From a checkpoint of a small text-conditioned image diffusion model: activation gelu.
Rows from block 7 of the denoiser of a small text-conditioned image diffusion model, named by matrix and row number. Rows with one number belong to one neuron. Each number is 50 + 10 x the weight over its row's rms, rounded and kept within 0 to 99. All counts start at 0.
After each neuron's rows are labels from the 100 images, of 14976 (inputs lightly noised), where the neuron reaches its highest value: "top examples" is what is common among them. Only what is clearly more common there than usual is listed. The data: rendered scenes of coloured solids on a plain floor. In brackets: how many of the 100, against the usual share in percent.
# fc1: MLP up (model.blocks.7.mlp.fc1.weight, 480x160), inputs 80-159
# fc2: MLP down (model.blocks.7.mlp.fc2.weight, 160x480, transposed), outputs 80-159

fc1.315:37 64 51 39 45 40 46 36 36 53 54 30 46 49 42 64 64 60 65 51 53 53 69 59 69 57 49 52 52 47 53 38 66 55 59 50 68 57 41 54 49 50 50 58 49 55 43 60 49 71 44 56 61 43 35 47 48 48 29 54 41 66 69 44 51 46 54 26 57 58 45 39 54 48 39 52 48 56 38 57
fc2.315:43 42 38 44 55 58 56 50 43 40 61 49 33 53 42 35 60 46 52 54 46 35 51 44 40 57 39 59 42 46 65 46 70 48 61 42 39 37 61 50 40 54 48 65 29 44 60 40 48 46 63 50 41 55 46 63 51 56 43 61 51 54 50 29 52 53 54 58 48 58 45 57 72 56 57 53 49 38 37 57
top examples: purple object (51 vs 22.8); pink object (45 vs 22.1); its colour: purple (28 vs 8.6)

fc1.39:36 51 63 62 59 45 57 45 50 46 45 47 46 51 44 45 43 65 25 60 59 55 51 34 41 56 51 26 50 59 29 45 41 41 78 41 45 57 36 55 32 58 50 51 53 54 54 65 41 56 52 66 49 51 47 53 45 48 54 39 37 51 53 46 39 37 53 59 44 31 65 46 41 62 67 53 71 48 56 31
fc2.39:45 50 46 45 49 59 34 48 21 52 57 58 32 44 57 50 47 46 52 62 54 51 49 45 56 52 56 55 60 47 38 42 37 67 56 40 48 73 36 38 45 50 49 58 42 44 62 45 50 48 43 51 58 61 34 62 51 64 61 35 43 34 38 43 56 46 51 47 72 57 49 56 44 57 52 55 43 56 46 40
top examples: purple object (53 vs 22.8); red object (46 vs 22.8)

fc1.132:50 32 59 57 44 48 60 44 33 42 39 45 60 33 43 60 49 37 44 55 53 57 37 55 54 57 56 69 60 81 48 68 48 52 42 49 45 36 28 52 44 46 72 51 46 52 49 30 49 42 46 30 45 73 46 46 42 50 41 57 52 51 54 56 57 75 49 53 56 54 56 58 54 42 60 47 49 48 47 50
fc2.132:64 41 51 33 44 45 39 53 75 55 37 66 79 46 46 52 56 43 63 60 70 37 52 44 47 51 48 63 41 36 45 55 61 67 42 53 45 72 52 55 55 62 41 43 33 58 46 54 51 62 62 53 59 86 48 48 50 40 45 40 53 49 57 55 41 42 42 63 34 61 61 45 40 50 60 38 63 37 69 47
top examples: green object (53 vs 22.8); teal object (52 vs 22.1); chain link (30 vs 11.4); jack (29 vs 11.9)

fc1.401:44 59 59 59 44 29 44 36 49 56 54 58 39 36 62 53 44 40 40 33 33 51 53 62 43 21 57 59 51 58 32 51 49 62 53 58 36 58 44 45 44 33 51 49 38 44 55 50 51 48 58 42 48 59 47 57 35 45 64 61 51 58 47 54 39 61 50 42 33 27 43 46 54 50 57 65 49 42 64 38
fc2.401:58 50 51 41 51 52 42 52 41 31 44 39 72 49 65 46 41 44 39 39 45 42 43 59 42 44 52 42 61 78 53 46 44 46 72 56 50 54 58 41 47 47 42 51 63 43 51 57 51 38 37 35 60 55 56 40 45 48 66 51 51 56 56 55 52 52 30 43 43 55 54 41 43 75 50 40 37 62 63 56
top examples: purple object (47 vs 22.8); tube (31 vs 12.1)

fc1.63:55 51 58 50 52 36 51 35 38 69 67 29 48 60 50 45 32 56 52 34 53 60 57 44 25 63 36 53 44 47 46 38 49 52 41 48 44 60 54 40 59 51 28 53 55 38 66 41 32 49 42 42 66 47 55 43 30 52 41 61 43 64 49 51 59 48 49 39 63 44 69 51 69 59 59 29 44 44 58 50
fc2.63:59 63 67 27 45 49 56 57 70 61 54 53 24 73 60 48 47 44 49 45 59 50 54 62 52 59 29 49 32 34 52 59 45 46 50 43 31 65 40 52 40 56 46 42 53 40 58 47 54 37 44 47 48 35 48 49 67 45 64 53 35 55 34 52 61 55 53 50 52 64 42 40 42 45 52 55 45 44 44 67
top examples: purple object (57 vs 22.8); count: five (42 vs 20.3); its colour: purple (31 vs 8.6)

fc1.248:47 45 66 43 58 60 72 66 35 70 60 43 60 47 44 59 46 53 54 55 54 49 49 47 52 54 48 46 46 64 51 55 61 58 49 50 39 65 40 33 61 57 60 48 25 44 63 43 31 52 42 50 52 48 74 36 41 55 54 53 54 45 53 59 59 68 50 48 62 45 49 57 55 67 46 68 59 36 57 51
fc2.248:60 45 49 54 41 56 54 57 68 56 46 60 38 37 56 68 46 63 34 40 54 41 36 49 49 49 51 43 45 29 45 52 31 61 53 43 62 63 31 43 50 38 42 41 67 57 51 51 49 50 60 69 40 47 47 51 65 46 63 38 56 50 51 39 44 62 62 66 69 40 49 35 28 42 43 42 43 42 58 53
top examples: purple object (74 vs 22.8); blue object (47 vs 22.3); its colour: purple (39 vs 8.6)

fc1.268:62 43 60 67 44 53 40 45 58 65 52 45 39 55 50 46 45 57 36 49 51 46 43 48 53 31 59 38 54 55 35 49 53 41 55 40 48 44 45 59 40 42 37 55 37 47 26 49 41 45 51 46 68 51 42 55 44 38 47 32 54 65 62 37 33 57 45 66 48 38 62 60 53 63 29 63 56 43 66 53
fc2.268:42 58 46 45 60 53 37 65 37 37 54 65 38 44 41 46 53 39 28 39 50 52 57 53 62 72 44 49 50 54 50 53 15 45 53 50 36 70 40 35 50 40 45 55 67 52 58 54 48 37 43 49 56 37 54 53 76 60 50 59 24 56 54 43 54 50 52 59 63 47 50 59 33 62 50 53 44 49 58 46
top examples: purple object (72 vs 22.8); its colour: purple (28 vs 8.6)

fc1.202:48 68 49 54 44 45 44 36 52 46 46 45 38 54 42 40 45 57 44 39 36 41 52 53 28 34 44 48 59 50 50 41 57 35 62 55 48 49 49 50 43 60 58 37 48 65 40 60 50 49 24 56 53 58 60 59 55 38 65 59 45 59 58 44 49 63 41 52 42 49 51 43 62 61 66 24 58 59 52 49
fc2.202:55 53 54 70 63 55 52 33 50 42 58 40 56 43 49 52 60 57 74 67 43 21 38 45 47 50 33 54 40 48 59 57 29 57 67 38 30 56 50 56 47 56 56 57 62 40 52 45 34 66 51 51 62 62 60 43 49 45 49 33 46 47 56 63 42 43 51 45 43 55 50 72 52 49 42 60 72 45 56 45
top examples: purple object (74 vs 22.8); its colour: purple (32 vs 8.6)